Rows from block 7 of the encoder of a small masked image model, named by matrix and row number. Rows with one number within an expert belong to one neuron, the router's apart. Each number is 128 + 32 x the weight over its row's rms, rounded and kept within 0 to 255. All counts start at 0.
After each expert's rows are labels from the 100 images, of 14848, where the router gives the expert most weight on average: "strongest on" is what is common among them. Only what is clearly more common there than usual is listed. The data: made-up ball-and-stick molecule models.
# router: router (encoder.blocks.7.mlp.router.weight, 8x256, trained with AdamW), inputs 128-255
# up: expert up (encoder.blocks.7.mlp.up, 8x128x256), inputs 128-255
# down: expert down (encoder.blocks.7.mlp.down, 8x256x128, transposed), outputs 128-255

# expert 2
router.2 [ 87 128 142 101 122 130 109 115 144 137 147 135 107 129 136 132 136 144 151 134 124 176 141 126 142 166 124 131 124 127 107  87 133 126 178 161 127 121 159 137 124 121  94 235  92 130 174 131 175 110 148 142  56 217 130 110  91 164 139 178 121 145 114 131 112  85 117 106 143 126 128 153 126 101 158 132 122 201 156 117 139 127  76  98  55 133 127 123  49 121 115 138 112 164  98  96 187 123  65 166  97 234 148 176 172 139 181 115 109 134 114 140 127 174 152 139 110 141 119 140 165 190  98 111 137 175 165 163]
up.0 [115 107  73 167  98 174 105  79 124 110 148 174 127 167  75 177 204 105 138 132 128 126  92 177 115 103 159 131  81 138 145 120 135 122 120 181  59  98 116 189 150 140 131 135 138 187 177 115 103 132 135  87 121  46 142 217 156 125  74 167  86  85 129 137  80 102 182 146 164 104 141  78 123 171 128 166 118 125  96 132 168 118  87 176 112 161 135 138  96 123 105 123 122 135 116 145 160 138 162 103 193 152  99 153 103  69 192 117 141 123 147 171  82 143 155 154 125 180 117 171 195 106 108  91 171 143 138 140]
down.0 [163  99  78 134 148 119  70 152 180 120 127 112 121  80 162  97  91  60 191 189 113 123 103  89 124 140 174 152  95  84 123 123 164 170  86 150 160 150 130 129 126 101  90 141 121  97  98  97 163  99 122 139 102 162 120  94 106 117 150 118 123 138 135 105 167  45 146 157 122 123 163 120 120 169 107 156  87 167  95 113 150 118 141  62  60 138  92 114 136  87 144  80 138 170 125 110 164 114 139  98 162 176 135 157 135 148 155  86  90 117 117  85 133 149  34 134 104 123 132 106  69 190 185 167 122 152 116 162]
up.1 [126 123  98 116 135 115 143 134 129  78 205  84 131 167 139 162 129 161 142 153 182 179 122  97  67 140 132 134  50  70  92 151 113 146 134  97 130 164 141 165 133  73 160 119 134 103 117 100 127 127 161 118 132  75 177 155 148 109  56 145  75 175 152 138 171 110 181 164  81 133  92 133 123 154  98 111  92 168  82 122 110 134 185 155 100  78 114 164 162 119  70  94 105 130 111 225 131  94 110 159 100  96 100 135 192 187 142 137 158 166  89 191 165 166 117 208 130 123  97 143  72 181  96  54  90  95 141 117]
down.1 [132 148 116  65 119 120 122 107 150 134 174 153 131 140 147  78  73 140 120  92 131 142  72 164 167 119 135  48 115  97 121 119 108  61 229 161 110 156  69 187  98 128 143 163 158  93 133 128 102 190 146  82 149  93 167 168  93 181 174 168  70 118 180 153 184 120  91 167 202 175 133 104  99 110 132 126 144  80 104 149  66 101  92 108 118 170 111 103 102 110 118 191 115  95 141 135 149 135 158 140 156 118 119 116 102  51 163 102 101  99 169 117 108 105 145 160 120 110 164 156 163 114 123 124 190 120 112  59]
strongest on: space-filling

# expert 7
router.7 [101 164 154 108 144 138 140 132 138 128  73  97 122 130 153 109 122 120 126  50 142 123 191 168 130 136 125 128 120 135 130 138 114 131 106 126 185  96 105 123 125 101 123 112  93 120  79 167 103 155 107 167 139  74 110 149 168 100 145 123 166 130 123 101  22 103 110 103 169 131 122 148 116 147  43 152 123 133 108 194 125 121 134 122 145 169 145 139 107 138 138 115 132  45 116 106 185 116 127 120 125 111 105  66  40 162 101 120 182 151 140 107 146 143 125  98 112 138 150 116 152 127 123 124  90 135  96 109]
up.0 [ 80 122  92 175 171 124 121  91 104 121  92 115 111 127 178 178 134  87  89 107 134 147  87 141 144 209 100 127 111 130 188 145 153 134 140 163 111 108 151  79 114 125 115 118 104 107  87 135 147 126  77  62 112 128 115 120 136 105 160 100 114 159  75 194 127 120 124 147 175  78 144 179 154 219 116 165 102 106 143 147 163 218 101  76 102 114 120 129 167 118 104 156  97 185 134 144 190 135  96 165 156  97 122 165  97 146 137 160 105 154  82 134 148 116  92  99 159 150 120 103  68 122 127  94 139  83 111 163]
down.0 [145 132 129 138 138  77  78 150 115 151 218 110  74 168  81 137 147 147  98 133 144 151 151 220  89  91 113 182 109  98 103 106 113 149  74 131 163 165  75  92  95  93 112 140 146 112  68 124 237 109 160 118 112 152 126 122 112 199 102 108 122 119 118 123 153 117 136 118 113  76 103 123 113  83 135 125  71 122 235 134 128 132 146  96  94  81 117 169 129 117 131 170 168 117 138 110 111 129 108  73 119 104 115 155 146 141 117 164  92 118 129 139  77 200 182 152  81  38 119 168 131 133 115 101 101 138 100 149]
up.1 [ 99 125 152 154 195 143 129 129 136 142 153 158 127 163 161  92  44 133 120 154  71 153 147 136 175 116 139 100 123 140  96 116 140 137 170  56 156 141 110 116 148  91  84 137 154  76 171 120  97 192 153 168  82 125 106 151 165 124 123 152 135 132 122  98 107 149 124 147 140 119  95  85 153 119 124 160 175 111 183 140 149 123 102 140 163 122 129 138  94 160 167 144  97 119 218  75  63 218 115  98 132 140 122 112 199 133 177 157 122 142  90 116 108 129 121 157 130  80 127 126 145 147  77 130  93  91 104 103]
down.1 [115 138 135 102 121 118 163  91  97 171  87 134 148  97  58 112 177 148 137 144  79 122  52 119 138 122 122 133 138 130 161 174  96 137 224 118 122 137 153 120 128 137  91 110 135 213 157 134 137 100 120 144 127 146 158 180 145 115 113 123 157 135 159 162 117 114 168 211 161 175 102 193 132 142   9 125 135 180  82 173 154 171  94 109 142 106 106  93 124 115  98 102 130 167  69 179 171 104 165 120 129  97 130 125  90 124 159  70 140  88 145 147 158  84 126  88 103 146 127 144  84 113 116 140 148 123 160 139]
strongest on: small balls on sticks; balls: twelve; balls: eleven

# expert 4
router.4 [115 133  12 160 121 132  41 147 148  99 113 165 118 127 148 134 119 161 109 101 119 135 185 108 114 145 140  47 112 109 130 131  98 125 163 125 102 108 138  52 103  89 110 194 120 110 171 155 164 113 109 152 101 116 140  84 190 139 153 117 161 116 135 141 175 132 134 120 155 177 123 144 118 142 190  54 126 164 103  88 126 149 162 149 125 123  96 114 135 142 130 122 152 150 153 117 115 160 130 159 111 131 136  51 106 123 196 143 107 148 153 135 125 114 144 117 103 159 123 145 111 164 126 147 132 135 152 126]
up.0 [171 187 115 143 150 160 145  82 146  86 137  83 204 110 157 186 130 156 132 130 126  62  96 141 123  89 148 105 176 101 120  79 123  75 120 101  67 174 127  69 185 109 128 108 147  72  60  56 140 181 129 106 127  99 107 114 116 142 114 120 100 114  84 156 165 108 131 127  69 141  94 150 138 131 180 157  92 111  93 118 137  96 107 164  71 156 100 131 150 156 112 155  85 173 116 107 103 100 105 145 169 129 138 110 154 120 134 125  67 162  80 110 111 145 130 200  99 126 156 179  71 154  96 153 134 166 144 135]
down.0 [ 93  94 104 160 158 104 138 165 109 158  94 141 130  89  88  94 115 116 142 195 175 132 143 181 132 146 126 157 176 168 128 159 138 148 177 137 178 107 113 145  95 144 112 130 130 122 179 168  81  75 169 164 135 128 125 138 141  95 111  94 162 144 120 171  74 101 136  95 170 142  73 148  94  96 113  80 142 122 187 120  73 113  87  98 175 121 152 146 125 108 125 119 170  98 134  92 172 168 148  89 115 149  83 196 109 148 154 103 132 127 177 173  96 107 102 105 156 122 103  86 170 106 187  83  97 142 121 170]
up.1 [124  94 161  97 162  87 100 141 127 113 166  83 151 117 136 106 138 125 136 124 111  82 125 128 126 108 130 130 186 172  93 189 118  63  91  86 150  88 107 172 127 192  69 105 150 134 154 166 142 146 123 124 129 167 166 149 138  86 134  82 164  96  94 166 123 189 109 200 105 120 144 124 172 160 188 103 156 160 142 100 181 132 103  85 147 130 118 112 194 112 110 166 123 139 157 154 135 127 139 146 129 128 140 121 171 132 153 177 204 150 122  99 113 168 143 127  83 126  94 183 141 110 177  92 122 168 139 154]
down.1 [138 138 121 117  86 165  55 105 124 121 107 145 102 162 117 151 140  96  78 169 182 146 114 101 163  83 131 141 131  98 110 121 101 157 119 148 147 176 155 146 155  99 160 193  81 104 118  82 117 134 110 133 151 137 145 119 100 101 172 139 129 191 106 156 201  35 117 141  83 178  92 105 171 114 123 150  96 155  84 123  92 122 124 123 126 188 123 167 103 120  99 123  79 126  90 133 169  97 138 135 126 181 129 102 112 112 126  66 164 138 139 119 130 133 111 134 129 100 126  36 146 154  95 122 135  99  86  99]
strongest on: balls and sticks

# expert 5
router.5 [115 135 108 135 116 133  73 128 133 109 101 175 129 136 133  93 125 143 104 127  84 121 141 144 153  32 130  31 121  94  92 128  84 163 120  95 117 107 127  55 107 116 136 236 137 141 163 179 179 111 141 182  82 156 153 144 193 107 170 109 150 130 119 121 165 153 114 164 117 109 147 122 131 130 152 125  92 128 129 110 152 126 144 176 144 113  72  97 110 155 125 120 153 196 147 146 140 129 112 155 140 162 146  32 134 151 182 122 138 159 141 134 133 123  99 117 138 146 122 157  90 120 133 119 128 135 116  80]
up.0 [143 106 176 128 100 121  92  90 147 124  99 120 191  95 101 102 142 107 216 179 118 135 152 102 145 173 156 145 133 132  93 168  79 121 149 155 172  97 143 100 139 113 158 163 192 109 152 156  97 136 118 144 136 130 101 152 173 109 200 102 140 241 160 162  75 128  96 110 138 113 173 120  72 118 132 187 112  84 136  99 106 134 132 121 213 139  81 116 172 161 202 145  91 106 139 118 119 123 105 142 107 152 151 130 169 113 131 185  76 149 126  29 149 155 103  67 175 104 136 105 112 183 105 154  85 145 128 101]
down.0 [139 132 139 167 168 104 106 127 124 173 123 129  61 110 151 147 117  97  49 150  95 141  92 152 138  51 150 135 138 102 215 155 158 170  92 116 131 105 133 143 161 141  73 158 115 139 153 112 147 100 111 106 113 137 147 134  92 105 121 183  98  91  97 150 183 182 133 161  77 120 153 102 167 163 126  72 133 123 109 169 140 145 151  88  65 154 100 152 156 104 107 137 107 114 144  84 131 199 167 157 111  78 220 126 118 105  86  61 113 141  91 126 130 164 156 157  74 161 136 153 139  96 126 113 189 146 117 137]
up.1 [132 132  96  91 104 130 170  28 149 139 145 122 129  84 120 128 112 153  61 165 124 187 162  63 175 141 194 138  69 135  87 143 122 118 114 151 164 127 145 197 138 151 160 178  95 166 128 107 117  83 173  78 137 147 160 132  72 123 161 151  97  99 112 136 205 116 132 137 138 109 128 178 171 138 167  96  91 145  88  83 146 151 134 200 151 119 141  87 166 152  93 108 115  89  92 123 136 153 140 167 138 198 118 161 106 151  82 114 132  67 150  94  98 120 145 101 147 179 154  74 125 138 187 112 142 114 114 106]
down.1 [174 125 104 101 134  97 128 137 183 102 145 101 107 101 141  58 146  98 114  99 133  96  58 139  68  76  97 145 134  65 130  88 126 176 129 104 151 105  83  91 121 122 109 100 139 188 125 151 118 150 162 154 131 170 154 124 129 136 135 125 118 138 163 129 110 106 173 126 153 142 139 120  70  79 127  65 218  91 155 191 146  75 163  78 182 101  74 129  79  92 142 145  87  85 164 186 155 108 118 105 137  86 160 123 126 108 170 169 131 112  71 123 144 155 129 154 127  95  66 136  62 180 140 167 144 184 163 188]
strongest on: dark backdrop; balls and sticks

# expert 1
router.1 [ 76  88 151 128 127 148  36 134 123 142  67  89 126 146 123 141 112 125 151 145 118  82 117 122 158 146 209 133 127 147 118 115  86 123 122 143 223 124 117 112 122 132 165  56 112 121 158 100 154 118 134 167  97 130  90  90  79 125 127  81 110 107 142 111 150 147 109 103 127  99 135 106 159 103 220 140 102 131  83 179 116 131 156 120 153 124 110 112 104 124 160 129 132  99 214 130 143  99 145 147 118 125 149  26 109 156 138 132 138 126 124 106 121  48 152 106 135 147 103  73 140 136 127 116 120 114 104 195]
up.0 [109 128 162 139 102  97 133 171 174 125 105 119 115 109 168 166 139 158 151 112 129 108 101 120 144 169 119  62 152 136  92 154 130 146  91 149 133 122 161 154  92 201 154  71  57 155 152  94  81 135  64 150 120  98 118 123 170 159 172 184 145 119 135 103  70 124 149 148 113 160 141 125 139  82 122 194 109 137 123 142 137 154 152 139  90 133  93 136 116  38 118 139  92 118  78 106 123  92 155 150  26 125  98 101 101 197  73  94 136 165 109 139 180 184 134  82 118 120 145  70 207  55 156 154 140  92 103 151]
down.0 [ 78  81  84 107  77 134 141 111 114 124 146 116 121 158 167 124 111 140 136 118 171 117 183 104 137 153 163 176 128 148 160 173 131  76  99 176 138 137 120 127 124  93 109 198 120 158 132 148 103  88 118 131 149 135 170 138 109 141 105 127  67 192 145  80 106 111  44 159 169  33 109 114 123 176 136 107 126 112 158 128 177 114  93 100 170  89 158  81 162  71 162  96 156 101 173 114 150 125 128 115 169 130 196 102 168  77 183 141 158 114 186 174 100 125 186 122  62 124  82  95 111 159 161  90 110  96 112 169]
up.1 [ 60 172  75 144  71 126 111 182 185  93  69 115 146 109 111 162 168 129 171 101 133  94 107 132 140 166 152 154  97 143 112 115 131 113 182 165 123 113 133 164 140 163 130 145 168 145 130 157 115 124 159 121 151 187 155 102 162 165 103 134 174 107 116 101 125 113 119  95 120 152 152 179 160 105 116 144 147 169  72 112 171 158 155  83 124 133 125  93  93 117 124  58 116 113  69 172 151 110 105  74  64 143 136  43  64 170  97 105  58 169 161 179 101  76 140 111 201 171  53 156 142 114 176 131 104 116 181 159]
down.1 [139  79 142 167 122 101 122  33 113 117 122  71 133 162 142 148 137 106  92 183 160 121  68  86 139 149 127 121 116 121 148 200 157 164 159  96 165 115 124 112  72 149 102  76 132 122  99 114 211  86  83 148 104 189 138 107 109 165 141 117 111  87 138 146 128 124 107 202 122 142 130 135 100 125 105 139 111 101 123 157 146 172 171  43 159 106  84 151 150  73 144 158 135 158  42 110 126 128 180 154 174 124 104 164 151  96 102 116 142  60 112 108 131 117 168 126 122 135 172 128 116  98 166 166 203 121 162 131]
strongest on: branched; balls and sticks; balls: twelve; balls: eleven

# expert 0
router.0 [100 130  55 160 125 144 143 133 135 103  75 180 145 140 110 147 144 116  80 180 148 168 179 123 131 131 126  95  96 121 109 108 129 100  95 139 107 163 110  77 124  89 124 118 120 145  93 180 165 109 152 117 106 146 153 140 163 136 130 112 137 130 117 144 136 117 127 158 131 118 132 120 151 116 162  52 158  89 156 118 143 123 200 120 114 123  59 142 155 127 105 138 106 136  89 187  70  66 105 171 133 152 120 227 146 135  82 103 211 144 131 114 110  46 136 139 149 119 153  78 108 125 135 129 139 123 150 127]
up.0 [106 173 164  88 129 165 130 132 147 156  95  90 115 128 133 113 112  95 102 123  73 136 142  96 153 150 165 155 170 125  70 142 165 148 141  60  81 121 126 153 113 112 125 157 115 153 196  80 116 119 132 153 131 159 142 118 163 138 124 144 187 118 106 115 114 170  87 107 157  56 146 141 108 116 138 154 159  99 156 117 157 171 139 155 130 156  86 112  48 136 170 113  92 120 103 161  68 110 151 180 152 145 100  94  96 125 129  99  99 132 186 126 119 113 101 148  91 149 102 157 114 184 107 114 171 113  61 145]
down.0 [162  93 114 135  62  98 167 119  96 107 151 159 175 150 131 149 141 149 138 191 173 150  79 175 116  83  32 114 116  91 146  92 153  96  91 171 104 165 133 102 147 150 116 102 168  83 124 168 146 112 100  52  91 127 100 106 153 157 107 132 112  92 117 112 134 112 141  67 121 121 115 141 137 150 101 106 147  66 111  90 138 127 139 161 111 114 108 123 113  78  63 159  98 158 136 128 141 126 114 159  94 126 150 140 163 115  95 153 112 118  69 125  70 148 115 164 111  82 104 115 100  91 136 132 145 138 134 103]
up.1 [123 157 107 166  95 127 187  87 142 132  91 103 152 113 121 122 154  96 142 112 106  87 105 191 132 109 139 104 141 166 104 180 163 149 122 153  86 142 162 116 115 114 147  75 100 120 103 119 181  86 135 139 169 115 157 124 181 122 122 150 240 180 162 104 144 177  93  81 105 118 117 116 180  95 147 134 165 137 130 107 131  90 127 116  65 177 115 110 154 113 146 185 122 109  81 112 106 110  67 177 152 105 155 120  82 103 105 154 121 132 121 128 122  86 113 123  83 109 122 138 127 129  79 125  78 183 112 157]
down.1 [102 144 152 133 134 106 108 145 217 126  68 120 195 147 189 159  95 155 151 173 116 105 114 166 106  97 152  59 149 149 111 152 160 146  38 108  91  85 166 105 119 125 167 106  83 108 142 138 148 135  63 145 119 115 117 145 113 102 156 126 152 175 183 115  41 166  75 134 117  92  78 155 150 145  65 139 138 147 100 114  85 141 119 141 128  79 103 116 182 167  86 129 170 127  82 139 134 114 122  84 158  98 153 113  75 159 128 139  70 207 189 104  80 151 153 126 101 175 109 138 125 212  75 122 149 105 137 110]
strongest on: small balls on sticks; balls: three; balls: four

# expert 3
router.3 [245 156 176 164 127 120 159 142 120 127  96  97 124 126  94 105 133 109 163  69 105 112  88 123 117 125  93 132 142 196 157  94 119 108 142 109 150 125 132 136 132 141 117  77 203 134 146 113 151 150 101 135 174 110 113 172 127 130 143 150 139 122 132 152 173 124 108 137 100 140 140 158 122 129  50 139 102  75 102 166 127 125 107 122 210 162 155 147 211 123  94 114 125  70  96 121 127 143 171  92 133 126  50  96  51  79  89 149 148 135 144 103 130 125  70 129 140 116 132  73 146 133 121 129 148 108 174 147]
up.0 [128  89 113  83 193 138  61  87 160 172 128  91 137 138 116 143 119 162  83 132  90 144 133 123 153  99 106 152 178 122 143  58 135 110 167 181 120  80 114 164 182 147 173 148 153 116 116  63  90 169 142 140 136 112  82 159 145 156 133 150 103 111 119 153  81 155 125 162  78 118  78 117 139 145 142 116 177 103  86 105 148 139 177 109  89 204 124 141  85 117  92 123 146 137 118  80  94 106 139 134 203 129  93 190 137 126 139 101  89 165 151 122 105 152 109 152  98 126 127 136  54 134 146 161 133 150 105 171]
down.0 [107 148 126 168 101 119 118 106 121  62 121 118  65 162 158 145 137  61 166  83 129 136  75 127 115 185 122 156  98 151 190 134  97 195 169  77 102 144  83  93  94  93 110 112 120  94  97 107 152 110 154 156 118 204 129 158 161 127  92 103 106 141 141 129 224  87 132 156 121 120 159 141 161 150 128 124 115 146 176 133  88 106 127  94 167 128 127 163 180 175 116 151 121 114 134  75 142 173  95 114 117 134 135  86 145  97 143 173 112 130 109 196 140 132 106 112 163 155  94  97 129 103 134 117 129 188 108  85]
up.1 [157 134 146 125 152 159 131 125 142 125 218 132 123 120  92 146  89 109 131 105  91 168 144 153 115 166 165  91 124 161 152 103 110 104 104 156 106 105 122 123  74 144 113 219 133 180 161 171 120 126 152 199 151 187 132 132 137 141 172 186 103 160 117 137  99 165  78  75 162 157 134 150 116 115 144 128  82  70 197 164 101 161 120  92 108 111 103 157 142  81  99 192 171 143 132 117 111 116 100 130 116 183 113  77 141  53 185  95 116 114 113  99 122 177 106  99 103 132 125 206 133  95 137  96 120 158 133  93]
down.1 [128 145 100 159 135 135 135 158 146 141  59 109 160 106 147  70 173 141 137 149 125 137 140  40  86  79 122 134 115 151  79 120 145 122 150 142 141 157 136 169 171 112 106  87 108  95 131  86  94 114  86  64  61 112 130  97 141 101  60 102 124 156 135 108 128 151 161 143  97 128  95 143 130 141 170 125 163 211  87 113 157 100 130 123 130 116 132 122  85 195 145  52  81 114 138 105 177 135 100  66 100  93 144 190 142 170 112 148 119 106 151 197 132 114 124 185 118 159 123  88 113 140 112 151 115 104 106 153]
strongest on: small balls on sticks; branched; balls: eleven; balls: twelve

# expert 6
router.6 [141 108  92 118 137 140 198  96 140 131 213 182 131 132 134 104 130 130 120 255 140 126  95  98 113 125  80 123 154  72 118 169 141 127 152 121  44 157 124 148 111 146 142 165 134 147 121 125  52 132 135  65 160 115 144  81 128 137  92 167 103 137  94 162 181 168 164 174 112 145 129 113 135 119 141 107 141 112 150  70 129 127 115 125 104 100 116 106 155 121 119 143 135 190 148 176  76 189 118 117 147  58 193 199 181 107 119 136  52  87  92 173 140 143 138 152 114 115 120 189  90  90 141 118 150 136 116 101]
up.0 [133 100 147 102  80  98 176 109 167  56 125  77 159 145 134 132 140  88 145 148  74  90 103  97 160 129 135 123 165 163 117 102  86 146 126 128 144 103 120 120 139 101  74 147 107  99 117 159 104 173 102  85 100 146 177 121 163 172 177  72  81 140 164 140 120 162 137 132 143 132 164 221 108  99 116 105  54 162 101  70 113 140 203 223 103 111 133  54 155 173 118 140  55 150 116  92 108 155 126 163  49 140 146  95 169 111 156 158 139 105 101 108 114 110 103 169 132 118  78 161 139 136 131  74 198 152  81 134]
down.0 [ 99 165 159 146 149 157 111 125 117 191 157 131 144 137 137 119 113 190 149  72 186 195 193 106  95  98 106  92 113  74 182 223 159 101 127 134 136 118 136 136 112 123 219 120 137 109 115 108 123 108  98 166 139  93 108 171  78 114  69 145 138 125  82 123 161  80 121 118  98 129  80  98 141  92 196 107 160  99 117 190 120 143 121  92 191 172  83 182  65 102 129 129 157 154 121 139 146  85 134  79 122 101 120 125  79 153  99  67 131 148  88 122 141 183 116 104 135 126 211 140  65  91 114 115  81 113 145 148]
up.1 [155  60 134 135 101 146 160 163 111 150 114 111  99  79 144 109 110 139 125 123 119  86 145  87  88 130 122 105 135 155 168  76 124 125 142 150 100 127  25  46  78 126  77  93  91 196 123 159  90 159  78  71 113 112 135 174 130 161 110 158 127 127  91 142  80 138  81 161 120 145 179 183 126  75 141 113 162 105 138 115 182 213 128 144 190 144 107  97  83 107 130 116  92 144 184 170 143 158 144 140 178 189 114 130 153 102 147  63 116 122 129  92 157 126 149  90 138 200 125 130 124 124 140  88 118 145 129 135]
down.1 [114 148 106 109 129 143 127 128 115 120 155 138 130 165 127 113 157 157 126 113 205 149 142 167 130 119 138 163 115 106 120 207 102 145 120  99 180 147 211 189 183 137 156 109 143  93  78  95 172 138 170 133 134 113 120 130 144  48 129 120 130 175 166 129 169  74 150  77 127 158  86 135 134 168 110 157 138 160 131  94 102  59 167  80 108 139 126 195 133 135 126 129 160 145  64  99 106 113 108 124  53 105 160 156 112 138 150 166 175  99 141 166  78 109  60 193 165  77 126 138 162 148 167 132 189 107 137 103]
strongest on: space-filling; branched